config.toml
model = "audio frame classifier"
dataset = "melodies that start on their tonic, played by one synthesised instrument"
train_examples = 26041
n_mels = 80
hop_length = 160
input = "mfcc"
spec_augment = false
win_length = 400
num_classes = 72
output_stride = 4
arch = "ecapa_tdnn"
norm = "batchnorm"
activation = "mish"
depths = [8]
kernel_size = 5
stem = "single"
widths = [256]
init = "torch_default"
optimizer = "soap"
beta2 = 0.999
lr = 0.0012
beta1 = 0.95
shampoo_beta = 0.999
eps = 1e-08
precondition_frequency = 20
max_precond_dim = 512
merge_dims = true
one_sided = false
adamw_lr_other_params = 0.0029
grad_clip = 3.0
adaptive_grad_clip = 0.1
steps = 10200
batch_size = 256
epochs = 100.3
lr_schedule = "linear"
final_lr_fraction = 0.01
warmup_steps = 300
weight_decay = 0.0
adamw_weight_decay_other_params = 0
Rows from block 5 of a small audio frame classifier, named by matrix and row number. Each number is 200 + 20 x the weight over its row's rms, rounded and kept within 0 to 999. All counts start at 0.
After each channel's rows are labels from the 100 clips, of 14848, where the channel reaches its highest value: "top examples" is what is common among them. Only what is clearly more common there than usual is listed. The data: melodies that start on their tonic, played by one synthesised instrument. In brackets: how many of the 100.
# c30: last pointwise conv (model.blocks.5.c3.0.weight, 256x256x1), inputs 0-255

c30.128,217,213,186,201,203,216,180,216,191,213,211,187,218,195,182,219,203,173,209,186,219,207,199,201,161,197,190,212,193,172,187,189,209,192,187,202,229,216,166,235,222,218,206,198,218,172,194,162,185,174,201,180,202,172,223,194,186,193,152,174,225,206,207,221,185,174,191,219,210,200,197,214,217,196,216,206,170,204,167,189,172,227,215,208,196,220,225,195,193,222,168,184,235,216,203,227,174,218,206,223,200,184,149,178,177,158,191,195,167,202,182,215,163,185,166,185,197,209,173,207,197,196,190,187,188,212,174,190,195,186,169,238,218,214,256,208,221,211,175,209,208,195,192,238,223,192,200,216,192,189,175,237,218,209,214,204,184,225,208,192,206,216,198,195,193,209,224,220,175,207,233,208,184,233,192,170,180,170,215,236,168,191,220,202,166,237,217,188,207,193,178,191,190,175,215,232,196,201,215,215,158,224,205,208,195,175,185,204,183,188,226,199,164,215,223,205,163,201,179,196,205,176,182,203,186,163,160,171,169,212,223,187,193,192,190,226,211,208,184,203,195,198,184,194,243,225,227,190,231,222,220,165,206,203,246,190
top examples: reverberation (81)

c30.154,207,186,181,164,211,143,197,197,183,181,184,214,226,195,213,181,205,178,220,231,209,207,177,192,246,237,219,171,197,172,184,191,203,173,200,198,218,209,212,166,174,203,195,194,189,207,184,214,179,208,189,173,214,191,231,244,183,233,224,177,160,242,209,217,219,217,222,194,209,221,203,202,241,187,201,196,192,201,192,215,200,193,205,202,212,189,205,205,189,183,195,183,208,195,172,197,228,179,166,226,224,212,196,200,195,205,176,216,218,210,203,216,183,197,202,196,196,209,181,184,213,215,220,226,195,193,198,192,230,237,189,254,204,193,199,188,184,149,207,199,216,169,213,215,215,192,192,201,174,202,218,214,181,216,197,188,188,185,200,176,241,202,239,171,212,161,179,174,214,200,188,167,177,183,226,226,193,198,200,235,217,201,183,189,204,206,192,226,231,186,223,186,169,217,195,206,194,211,197,218,215,230,199,230,184,172,208,195,205,172,236,203,236,196,196,194,191,188,214,195,206,215,189,198,205,168,182,204,256,210,184,185,158,228,197,185,194,233,202,181,185,222,227,252,190,183,179,204,209,235,182,253,204,222,170,215
top examples: the note E (65)

c30.68,185,190,189,213,215,168,194,202,172,176,171,243,209,186,186,200,160,209,207,202,249,171,243,216,206,230,201,198,201,196,198,205,189,180,235,206,208,214,220,191,195,187,214,227,195,199,208,200,199,168,220,213,221,182,185,167,189,193,235,192,207,217,218,229,230,172,183,214,181,184,188,155,216,197,198,205,202,207,214,212,176,191,160,219,201,187,185,200,172,188,188,222,197,203,177,187,200,185,188,185,197,214,201,184,213,225,178,197,192,247,222,195,173,187,219,217,192,200,179,153,226,200,201,201,226,168,201,200,186,170,190,186,190,165,199,212,211,138,184,217,184,204,176,223,188,187,220,179,215,189,186,174,190,202,196,188,213,183,178,189,226,206,223,175,206,202,187,203,190,205,186,255,205,216,235,191,197,207,203,199,156,232,218,166,181,173,219,201,172,189,198,181,215,177,206,201,220,242,176,180,220,217,210,176,196,199,176,224,176,216,174,191,163,196,205,206,190,148,218,241,182,228,185,184,215,183,197,180,199,210,155,171,237,211,210,183,205,192,186,208,186,221,195,206,216,191,244,205,240,182,202,179,219,207,211,218
top examples: the note F (71)

c30.210,209,193,237,163,186,155,182,199,196,193,249,171,235,213,198,196,216,203,209,209,181,189,213,169,231,185,235,196,191,199,186,197,207,192,192,186,202,240,187,185,177,191,214,175,222,177,217,172,208,212,188,221,236,177,192,154,224,200,229,207,223,182,222,251,231,213,192,183,206,217,195,220,204,175,189,212,194,176,211,162,199,201,184,210,176,207,195,202,187,175,209,196,177,204,195,210,239,226,224,237,177,205,217,174,236,178,215,190,156,201,202,198,173,215,191,202,224,199,222,208,178,192,189,179,212,188,199,189,195,197,180,175,168,203,204,222,172,173,207,202,180,212,183,222,166,243,181,204,211,232,212,211,213,212,190,199,169,193,177,186,198,185,200,187,177,207,184,205,244,192,199,199,188,203,171,207,217,197,217,211,175,249,186,215,228,200,199,212,195,213,217,222,185,176,189,155,172,179,196,217,216,193,195,226,213,193,186,170,168,209,189,214,170,222,188,194,210,201,198,207,198,191,184,198,193,197,224,149,191,221,243,197,262,200,191,238,202,196,220,177,192,216,189,224,182,193,201,239,232,216,189,183,191,220,217,195
top examples: the note F (67)

c30.179,211,223,232,224,231,193,236,174,193,213,205,189,153,219,168,204,211,217,233,180,223,206,160,208,184,227,183,178,183,230,193,231,174,188,203,221,219,196,210,185,203,203,218,188,216,208,203,235,183,202,204,240,156,184,209,190,219,163,149,174,206,189,200,213,168,188,203,181,194,196,157,176,213,209,179,217,185,221,214,241,230,186,216,243,197,202,203,188,223,213,169,204,167,183,207,187,166,192,227,188,182,192,196,224,202,190,169,196,214,212,216,161,187,200,180,170,218,158,222,222,221,199,226,195,180,189,214,192,211,202,179,215,188,220,187,188,181,196,190,192,208,208,224,220,192,202,203,238,239,172,218,181,198,215,174,237,181,222,211,217,175,211,185,208,230,199,217,237,210,179,220,187,205,220,206,203,204,183,238,189,173,169,192,218,205,228,207,218,214,205,204,197,177,191,176,220,173,193,199,208,224,192,205,241,209,191,174,221,212,198,207,213,225,215,196,207,229,197,225,170,175,207,205,177,218,208,173,209,164,219,187,211,197,195,151,193,200,160,218,217,194,164,208,205,193,214,174,209,179,202,218,216,205,213,206,218
top examples: the note D# (70); bass guitar-like (33)

c30.225,209,204,210,168,187,188,170,190,217,211,188,194,239,198,192,183,193,201,186,195,201,219,172,244,199,191,221,203,233,206,164,184,195,233,218,202,175,201,203,197,192,157,220,224,198,191,216,231,204,218,212,191,196,195,160,202,184,181,215,207,208,208,216,225,223,174,207,206,187,173,195,199,205,201,228,213,205,192,193,188,227,200,177,225,207,196,203,204,247,199,241,193,161,225,183,182,206,216,186,175,197,181,198,222,214,197,205,193,207,189,178,234,179,217,200,212,226,180,208,208,202,204,193,229,189,192,231,204,234,223,171,198,205,188,176,203,183,186,181,209,205,187,205,203,206,223,201,238,213,229,195,211,211,231,205,224,250,162,216,211,194,229,210,215,220,191,220,184,236,212,175,222,172,168,170,219,209,177,230,217,153,222,238,160,184,216,196,164,203,176,225,211,212,208,172,176,192,241,200,207,235,196,185,201,173,226,182,184,188,229,203,208,234,204,204,221,219,162,189,204,194,186,203,234,176,164,235,181,199,187,191,218,211,171,189,204,197,228,147,209,190,186,213,210,188,225,206,214,238,173,191,185,206,243,188,192
top examples: the note F (65); the note A# (65)

c30.18,209,175,221,201,199,187,224,189,190,239,182,179,227,194,205,184,213,189,213,193,231,194,195,213,197,212,184,201,190,178,221,194,209,211,217,220,195,223,191,190,183,193,222,223,242,193,185,208,205,188,232,225,236,191,229,219,196,215,181,206,199,182,234,159,225,228,236,200,222,185,162,178,180,198,202,228,195,193,202,183,207,164,208,181,186,189,172,209,176,202,244,169,188,197,220,210,187,243,187,187,223,220,195,206,199,174,220,173,178,212,238,239,164,148,222,219,248,201,192,202,180,224,226,206,207,179,169,201,238,196,199,190,212,198,223,179,214,180,188,184,206,205,223,212,195,217,196,219,183,157,205,181,186,187,162,200,217,166,220,218,177,201,215,216,215,192,183,226,218,201,186,216,192,179,189,200,241,183,206,198,207,182,167,158,202,209,238,179,226,215,230,227,230,225,196,180,210,194,197,214,207,157,207,180,200,176,230,204,189,180,207,258,194,203,176,184,174,234,190,242,176,188,205,216,185,221,223,213,186,180,190,175,231,199,180,208,191,209,184,177,194,211,199,190,193,190,192,193,190,190,179,196,186,184,200,189
top examples: the note F (74); the note A# (66)

c30.114,203,175,224,226,188,175,219,175,229,211,201,222,185,156,161,220,227,202,222,234,216,202,189,167,217,241,231,180,223,176,201,220,239,220,203,239,196,178,180,178,184,240,177,246,229,185,244,229,186,196,214,199,209,204,218,220,179,211,179,224,163,202,193,206,191,192,213,220,207,214,200,189,182,180,163,229,183,238,206,186,212,199,211,221,190,206,188,184,197,226,198,203,210,196,181,187,221,171,214,185,206,187,219,190,204,219,225,161,197,196,200,239,196,222,172,213,191,188,196,222,225,197,170,199,202,204,172,187,178,215,203,198,236,200,224,223,183,185,205,178,199,188,182,203,177,166,190,192,195,176,174,182,225,213,217,211,230,222,194,219,169,203,208,232,176,201,211,181,198,223,194,220,203,194,164,191,218,225,223,209,206,216,168,229,203,194,226,200,172,206,183,216,186,195,208,177,215,205,167,179,225,217,186,188,222,188,202,171,175,163,172,206,198,210,197,251,183,199,183,212,205,204,217,225,167,179,235,197,197,174,200,223,209,198,221,180,225,183,181,202,151,173,202,213,206,208,197,203,189,199,177,179,188,167,174,204
top examples: bass guitar-like (59)

c30.203,213,203,181,189,194,171,175,237,180,210,233,235,222,211,197,185,186,208,164,184,149,176,221,196,190,209,202,194,210,198,193,187,198,198,181,212,212,202,202,179,193,211,201,187,219,232,193,193,143,205,214,194,196,203,210,227,238,212,223,203,219,197,205,167,210,241,188,213,200,178,191,200,238,188,188,217,206,196,179,171,187,181,192,225,240,207,174,204,212,208,203,209,168,183,200,192,237,168,197,217,197,199,231,187,213,196,183,256,158,190,196,205,215,252,212,209,219,176,190,192,180,180,218,206,203,231,236,215,170,196,204,181,198,186,194,176,197,217,215,172,171,186,162,199,226,206,221,214,194,218,190,201,200,187,211,169,195,214,169,173,187,203,175,207,176,213,222,186,230,209,199,202,214,203,212,183,245,183,215,238,213,189,199,194,184,228,210,177,230,206,209,181,219,175,194,204,198,225,228,206,208,235,201,240,212,192,219,224,209,206,224,185,228,231,141,216,168,193,217,175,215,229,212,248,180,223,205,183,204,207,174,174,190,186,185,216,183,235,176,198,199,219,214,181,189,191,216,209,209,188,207,174,217,204,227,206
top examples: reverberation (63)

c30.146,179,209,184,228,229,217,236,179,197,195,183,174,178,227,220,198,193,187,207,190,230,196,196,168,194,208,226,172,204,190,208,205,206,254,182,223,190,191,212,217,185,201,218,196,207,224,201,181,207,185,215,215,191,173,171,228,213,186,162,226,220,235,193,233,196,181,236,184,207,212,182,190,198,177,188,219,223,215,239,227,205,208,187,200,211,194,211,217,213,210,176,190,184,171,195,205,214,195,216,196,187,222,208,219,186,200,215,200,201,200,185,191,188,187,154,191,240,185,205,190,194,214,187,187,230,174,181,221,171,188,214,223,194,198,185,177,184,242,191,196,200,194,202,226,217,190,212,195,209,184,219,198,248,175,173,159,178,212,167,173,185,218,198,219,205,168,228,229,198,199,215,154,181,183,193,183,208,231,203,203,192,191,198,208,216,187,203,171,187,184,246,237,193,205,214,176,219,165,167,236,198,188,192,223,204,222,203,211,200,217,253,171,198,174,178,187,201,186,212,162,205,189,206,168,197,183,225,222,158,169,197,213,196,217,172,166,151,212,221,191,207,184,183,223,213,184,219,181,207,205,154,206,208,199,160,198
top examples: bass guitar-like (64)

c30.104,208,201,194,213,208,204,185,213,217,221,183,219,191,207,186,176,199,167,218,156,187,251,184,201,162,178,177,193,192,198,219,180,175,186,239,227,212,194,223,211,250,187,222,208,195,191,223,220,190,184,220,179,224,179,235,162,205,234,202,193,251,207,162,173,219,208,240,183,228,179,186,213,184,206,198,196,166,210,202,215,222,194,200,219,208,200,218,186,230,210,175,146,182,141,187,205,234,211,166,178,212,192,211,210,163,186,210,195,237,178,194,228,195,187,210,209,173,203,194,214,210,193,200,165,186,185,181,210,184,212,209,191,170,198,196,217,213,175,199,199,189,208,218,193,202,217,192,186,206,185,192,246,189,197,201,198,232,194,175,206,196,211,197,239,209,220,188,175,172,205,226,178,227,223,208,161,178,252,223,193,185,175,193,211,168,206,200,204,187,224,211,208,162,186,194,194,222,195,171,229,208,162,227,222,184,212,200,193,193,185,185,211,207,234,191,217,161,186,192,190,219,194,177,235,204,185,211,222,191,165,204,205,175,205,192,229,206,175,215,171,194,199,195,203,207,201,172,196,171,183,205,189,192,204,202,191
top examples: bass guitar-like (26)

c30.152,189,153,211,186,195,184,212,174,191,155,186,186,218,212,159,192,198,171,200,187,214,233,158,183,190,221,189,169,210,195,191,207,246,169,220,229,217,181,222,189,226,187,224,154,202,208,190,217,190,189,216,204,172,196,181,193,229,213,181,234,219,216,199,195,182,188,195,201,176,168,233,220,200,210,189,223,188,230,210,232,188,241,197,219,198,181,210,210,187,239,159,220,210,197,197,207,196,192,221,197,190,188,209,211,190,178,224,194,204,182,200,179,233,212,195,202,195,225,191,214,182,229,210,181,179,170,173,202,192,184,204,157,166,201,216,185,198,215,205,233,168,215,188,178,193,191,230,222,224,205,201,224,166,195,162,206,184,217,200,208,208,232,183,203,183,197,228,170,207,190,194,214,194,185,204,224,231,153,229,227,202,183,163,231,220,196,184,196,212,232,207,217,181,182,193,199,219,203,235,167,183,191,184,178,243,177,227,203,176,171,183,190,196,208,208,175,212,189,217,191,179,202,207,206,224,183,216,202,203,164,205,226,201,215,190,173,207,188,188,208,185,162,204,215,199,190,212,239,198,167,229,168,211,173,181,195
top examples: bass guitar-like (31)

c30.116,205,222,232,224,202,209,192,184,208,191,221,162,171,210,190,197,235,208,204,163,179,209,188,179,188,222,176,194,205,182,205,186,193,204,184,207,197,203,189,231,203,176,211,192,205,188,177,205,214,173,208,224,206,193,225,199,198,172,225,175,170,213,198,189,199,211,173,160,236,189,204,210,183,211,200,209,160,202,220,207,203,191,197,193,245,191,224,191,171,189,202,215,211,162,216,190,188,208,176,186,166,200,221,160,177,234,234,193,211,207,158,165,215,165,226,193,208,191,178,165,206,200,186,232,223,245,165,183,204,196,240,201,240,172,183,168,202,204,192,182,214,169,222,207,190,175,210,199,192,177,171,220,197,231,172,215,183,193,224,197,223,189,240,181,216,193,228,181,196,185,190,179,161,206,186,184,186,182,203,208,197,223,175,197,206,203,216,228,218,191,206,221,199,217,209,151,187,210,193,221,221,194,195,238,186,208,202,222,189,186,207,215,204,222,199,164,213,215,166,206,196,203,209,184,185,226,175,220,198,169,203,210,163,210,224,196,207,246,197,212,178,232,158,220,176,226,188,213,184,231,182,182,173,190,227,185
top examples: the note F (72)

c30.108,201,194,217,211,189,200,201,222,194,215,195,210,174,176,227,214,218,217,213,185,202,186,176,201,188,175,204,234,208,165,161,196,201,202,210,217,209,199,177,195,212,210,248,177,158,180,192,190,232,189,183,181,200,197,196,197,168,193,191,234,231,225,187,185,225,205,233,184,205,213,175,205,195,189,198,177,215,210,223,182,241,182,187,166,226,217,236,220,178,229,229,180,203,192,202,219,196,213,210,194,182,164,201,190,189,201,222,201,162,207,215,210,165,177,212,222,209,211,199,202,194,185,195,223,263,218,211,138,233,204,215,167,185,188,185,172,233,193,192,183,188,195,175,207,168,156,230,218,209,202,230,206,213,220,196,166,204,195,186,167,173,180,206,179,198,208,237,185,177,201,212,174,221,241,188,191,203,215,209,188,177,182,194,199,217,198,167,190,207,201,205,212,211,227,193,211,239,194,188,248,203,202,196,200,155,198,189,201,202,233,230,231,182,225,176,215,192,197,215,220,194,168,162,210,186,206,181,195,218,239,215,206,169,222,192,225,213,193,188,220,212,218,203,227,191,228,211,191,218,208,202,213,233,193,225,186
top examples: the note E (84); bass guitar-like (64)

c30.75,221,181,227,231,215,207,203,172,205,206,186,186,205,202,178,218,214,214,165,195,190,189,204,174,220,195,204,197,177,189,182,206,186,193,228,177,204,220,186,205,188,186,178,225,184,151,200,207,196,192,171,176,210,184,183,187,196,219,208,209,203,223,194,202,217,199,180,195,188,202,191,219,209,202,217,192,198,189,200,212,161,181,217,226,224,221,215,220,149,211,188,169,190,222,209,179,220,198,203,228,210,217,202,189,197,172,176,188,213,203,182,188,196,191,205,228,204,207,223,220,224,213,205,188,183,159,186,221,196,221,184,194,200,208,188,187,179,185,203,220,179,215,199,152,246,209,216,202,190,189,193,204,183,233,174,186,178,210,157,203,174,163,167,184,242,166,176,191,220,161,205,219,186,237,220,185,230,166,168,171,167,252,177,192,203,230,198,174,229,192,203,237,223,196,199,207,198,208,211,206,214,213,187,192,152,209,195,192,165,166,186,211,216,228,199,188,192,192,201,195,218,159,225,168,186,223,180,220,230,202,215,191,170,198,173,206,141,196,183,225,189,202,208,196,211,199,176,181,197,198,252,176,223,195,216,233
top examples: the note D# (70); the note A# (69); pace: fast (68)

c30.228,212,194,211,201,170,202,197,190,188,214,207,220,231,180,226,209,182,206,193,201,187,207,218,217,196,202,160,177,174,230,213,191,237,193,209,208,204,183,179,182,188,190,198,224,198,233,205,225,195,205,212,169,200,211,196,202,237,181,219,181,205,176,229,223,229,201,211,181,234,164,166,201,194,158,164,223,227,209,220,226,177,209,186,180,198,216,224,203,195,193,180,213,217,188,199,238,210,212,205,185,232,214,202,249,226,224,219,223,213,194,216,194,173,176,174,179,190,186,231,181,174,172,187,199,207,205,220,171,178,183,204,204,198,201,211,213,194,165,199,165,190,221,174,212,214,211,205,197,190,221,179,228,217,167,208,154,211,185,204,170,200,197,202,226,188,189,230,194,177,184,241,186,190,202,182,243,207,168,203,191,219,228,208,206,192,184,209,176,187,212,210,194,227,194,174,177,189,199,211,218,196,180,214,184,166,216,226,156,214,198,192,223,187,228,201,196,184,151,210,188,212,232,224,200,222,192,187,220,217,186,173,193,229,206,219,182,226,215,195,186,179,209,211,171,248,216,241,218,199,156,178,220,204,156,182,174
top examples: reverberation (62)

c30.107,213,177,199,194,197,195,232,198,191,224,170,187,186,160,183,219,234,196,175,164,177,200,194,173,212,233,210,221,212,204,183,186,212,181,214,245,223,203,189,235,200,212,205,186,206,211,199,216,236,217,218,209,189,226,157,200,214,207,167,246,194,222,216,207,189,218,218,179,194,198,235,205,207,224,192,216,184,173,202,208,223,209,217,193,215,172,195,203,207,202,219,175,191,189,180,186,219,208,217,174,205,159,203,177,238,167,199,205,176,199,161,196,227,237,188,203,220,195,185,204,236,214,171,195,183,209,176,183,216,202,180,178,187,158,213,194,198,243,212,152,235,204,217,181,180,195,214,221,204,198,208,224,218,212,170,219,206,197,204,208,206,224,208,167,179,196,188,198,194,201,240,227,200,170,179,217,203,230,180,198,194,233,176,201,203,195,206,220,149,207,186,202,203,194,207,208,210,166,180,199,186,167,215,179,226,175,169,215,215,183,235,185,207,175,211,201,189,223,208,225,176,201,191,188,228,234,155,211,215,177,196,225,205,184,185,212,218,151,210,182,194,203,170,189,192,178,199,173,197,179,178,231,219,183,185,173
top examples: bass guitar-like (34)

c30.133,216,197,238,201,222,206,203,216,239,205,217,226,203,188,213,238,153,207,176,210,222,191,218,161,187,211,206,201,211,156,215,163,216,172,206,187,189,215,187,228,202,183,192,223,188,200,189,156,208,205,242,226,227,270,181,195,206,219,229,183,196,211,191,204,194,197,219,221,209,182,170,227,180,228,245,179,211,214,227,174,212,193,211,194,177,199,180,199,196,190,199,216,167,182,204,204,220,213,207,217,173,200,239,197,221,247,219,200,231,212,226,192,182,205,188,192,159,168,214,211,208,195,159,218,202,204,201,203,195,181,227,212,231,250,199,239,201,177,190,157,234,194,189,171,215,159,179,201,208,217,226,177,190,211,225,184,195,231,196,201,238,201,185,181,199,208,201,197,202,198,181,224,212,197,194,209,221,191,182,190,182,195,212,214,194,194,210,176,179,188,195,217,178,208,225,233,208,198,217,208,209,199,199,179,168,174,199,156,227,201,215,188,202,222,202,149,177,190,211,229,193,197,187,237,211,198,184,177,189,184,201,209,193,217,193,237,190,198,200,206,172,197,211,176,220,198,210,204,203,216,173,224,185,206,190,214
top examples: the note D# (82)

c30.221,178,160,227,155,181,185,184,201,199,183,189,216,235,263,239,184,179,257,193,179,214,174,181,177,207,214,212,182,213,198,197,167,176,220,228,204,228,184,206,224,238,219,216,160,185,229,182,205,182,181,201,174,207,190,173,228,229,191,236,212,210,209,171,228,215,233,220,197,195,216,239,211,180,197,189,189,208,205,215,218,219,165,192,181,182,191,173,200,196,225,161,221,220,206,197,212,208,197,180,189,191,179,184,207,197,209,208,195,165,204,163,201,193,212,242,202,204,204,204,230,193,206,214,185,226,207,214,194,193,202,234,196,177,204,178,221,181,205,197,159,198,194,214,201,171,206,193,226,212,193,192,156,193,202,195,228,189,204,218,196,200,187,154,189,190,168,226,214,196,203,196,212,195,229,178,215,191,234,217,187,201,206,192,162,182,175,181,182,163,203,214,204,146,195,190,199,181,201,187,215,212,232,193,214,230,221,185,205,175,180,209,228,211,204,165,183,184,207,204,189,205,212,220,185,205,212,203,168,216,196,218,213,206,183,196,202,197,197,161,198,153,201,178,200,201,203,172,167,199,234,192,212,187,190,218,230
top examples: the note E (66); bass guitar-like (41)

c30.126,174,164,212,220,209,197,189,213,206,177,209,180,187,216,197,179,226,194,219,197,227,227,188,203,182,209,187,206,247,189,208,208,197,183,218,193,218,217,235,253,210,230,179,206,210,205,180,245,190,236,169,174,165,205,158,182,158,176,178,207,208,200,232,231,198,248,194,208,204,232,204,195,147,144,211,164,191,217,181,227,186,201,216,175,216,229,222,232,211,209,215,170,211,200,155,184,186,208,210,232,188,205,198,207,227,194,206,203,184,217,202,207,173,195,193,203,183,208,212,233,174,185,200,194,185,205,203,196,211,172,191,209,171,201,169,186,154,219,233,162,184,176,219,184,207,187,215,227,196,184,235,220,205,175,183,221,195,192,176,195,215,206,205,169,192,218,197,204,198,214,189,226,211,195,214,188,211,203,205,229,227,206,201,230,213,202,185,211,183,195,226,181,174,210,211,187,181,199,199,206,205,179,208,183,213,188,178,217,179,188,192,209,202,212,241,208,178,203,189,185,187,192,181,208,228,220,212,215,191,172,218,179,213,182,175,165,210,206,211,182,190,232,223,228,236,233,191,210,180,155,227,218,204,219,202,216
top examples: the note D# (83); pace: fast (68); the note A# (67)

c30.144,227,197,183,201,179,179,209,241,182,174,153,205,198,192,228,208,225,209,171,187,217,193,244,198,195,212,175,214,180,196,205,203,192,183,229,221,215,158,191,181,221,170,204,209,164,202,211,229,206,209,195,165,223,156,218,170,201,179,162,206,184,182,203,202,188,189,173,140,225,226,150,199,208,136,167,222,203,188,191,181,213,200,162,207,197,213,227,210,202,188,186,172,212,201,193,187,209,215,195,236,194,212,196,197,208,252,186,196,171,177,217,172,199,192,191,229,202,223,191,174,212,186,214,169,211,177,205,202,169,205,182,223,180,179,207,183,213,180,188,218,189,209,178,181,202,217,197,212,205,197,209,192,209,217,207,181,195,224,177,227,209,219,167,225,224,163,184,208,209,200,197,208,169,187,208,204,215,177,237,189,243,198,228,208,192,194,196,248,209,180,202,233,195,216,170,204,180,197,189,188,247,220,181,211,193,234,195,213,215,196,185,192,220,172,196,197,204,193,182,214,214,209,187,206,201,186,198,218,196,201,219,175,192,184,177,225,140,210,172,210,202,190,201,231,193,198,212,226,200,199,193,218,207,217,190,224
top examples: reverberation (71)

c30.119,201,188,205,200,234,171,183,196,215,201,217,246,203,216,223,248,204,211,195,195,231,145,200,169,190,231,190,214,202,204,187,219,201,201,202,163,225,233,214,174,192,223,217,191,199,201,204,245,213,210,179,149,179,218,211,248,224,252,158,175,226,205,170,192,207,228,200,198,163,221,186,194,193,207,207,221,235,211,170,166,191,213,175,194,195,214,196,195,193,204,195,200,213,231,232,183,189,215,186,199,238,202,195,181,209,234,175,209,184,206,208,214,152,213,195,218,229,212,221,212,179,182,204,173,207,206,232,202,208,226,223,199,186,226,200,215,203,189,156,193,226,213,229,190,187,177,235,197,197,183,174,213,208,178,224,184,205,212,226,185,205,185,216,195,187,215,219,215,193,176,173,174,216,198,129,187,187,199,224,215,181,210,205,165,187,178,194,206,192,187,196,202,195,219,192,199,193,199,195,199,217,180,184,197,193,205,207,209,172,164,176,186,214,191,202,200,181,177,201,236,178,211,181,217,220,211,223,184,178,193,203,201,198,192,183,221,186,191,163,225,188,190,198,231,216,197,190,159,156,207,194,194,183,225,199,204
top examples: the note D# (67)

c30.127,197,199,200,206,198,188,210,187,161,189,223,231,186,199,189,167,205,204,204,192,191,208,205,211,196,256,226,196,176,183,197,208,219,212,243,228,185,161,198,192,231,219,209,179,198,239,218,191,208,195,198,209,174,240,205,202,205,177,162,189,249,238,233,198,208,213,179,171,250,218,169,204,187,220,222,221,169,199,210,179,198,173,199,202,196,211,218,172,188,183,180,181,195,200,173,179,196,214,196,201,183,210,190,181,228,204,197,186,157,202,199,197,222,213,150,212,220,215,161,192,175,241,229,206,211,183,203,192,200,190,204,191,178,189,189,196,197,201,238,212,157,174,231,206,195,187,195,209,207,196,195,175,198,209,185,220,210,198,203,231,208,178,187,184,176,186,183,224,208,195,191,165,215,195,226,183,211,210,165,206,174,155,195,170,204,209,198,154,187,193,213,197,160,184,193,224,212,196,196,197,215,188,202,180,170,198,227,198,178,181,222,223,212,205,170,171,195,209,199,181,149,209,227,205,178,220,193,225,213,196,212,195,200,182,175,187,175,194,171,235,154,165,199,220,209,191,204,187,225,174,206,222,180,232,207,231
top examples: bass guitar-like (59)

c30.209,183,198,206,206,218,215,186,221,208,205,202,206,201,183,169,199,223,193,177,197,231,183,172,178,172,210,197,199,181,156,213,185,204,188,204,201,193,214,217,206,190,181,250,204,191,201,218,184,177,200,213,201,150,196,209,207,240,171,242,244,238,210,195,184,210,200,190,220,182,216,187,206,180,211,187,166,183,225,181,211,213,213,194,176,182,158,215,222,209,181,193,222,213,230,215,181,229,193,180,221,173,193,235,214,211,199,161,156,196,205,209,240,208,177,194,240,183,222,210,169,170,217,174,182,204,193,211,188,193,218,243,184,213,229,168,198,186,173,180,180,220,186,194,177,206,194,206,213,230,191,180,224,197,217,182,206,202,196,206,241,205,217,205,200,161,231,196,206,233,210,204,217,197,224,186,178,204,209,207,204,178,149,179,206,178,226,207,207,202,197,217,193,225,187,245,199,224,192,192,184,220,199,164,171,149,187,192,198,182,229,215,231,247,165,185,195,191,209,205,216,181,177,214,207,225,222,212,173,181,193,205,178,243,183,206,179,202,212,184,187,206,205,227,199,190,183,217,186,191,210,195,164,182,199,221,205
top examples: the note E (78); bass guitar-like (68)

c30.219,228,189,206,211,214,213,217,222,226,192,170,204,196,176,193,157,174,191,236,213,200,204,183,197,187,216,203,208,205,226,216,229,220,208,213,245,206,183,216,174,203,190,187,223,226,166,192,161,190,195,200,219,178,191,193,198,171,239,195,213,211,196,160,220,208,216,212,226,184,205,224,227,214,204,188,233,174,232,204,180,209,212,196,169,189,239,201,202,184,189,198,197,218,213,189,184,160,185,160,203,209,210,181,204,226,192,205,190,227,223,171,194,149,187,184,210,155,190,222,176,198,215,209,176,202,164,178,202,153,212,199,192,201,170,203,216,241,194,195,212,210,201,164,188,192,178,184,206,216,208,199,192,195,169,219,174,171,189,197,220,216,229,189,153,194,244,205,186,161,171,235,203,177,187,201,183,239,224,249,194,199,174,201,179,201,197,221,217,185,233,183,201,240,215,189,160,201,199,196,198,210,206,201,180,207,203,189,213,184,176,204,192,170,177,218,216,205,205,196,205,196,170,223,178,191,179,170,196,177,218,206,222,216,236,156,221,201,196,214,200,199,206,178,212,189,192,202,174,209,192,182,200,211,250,198,202
top examples: the note E (93)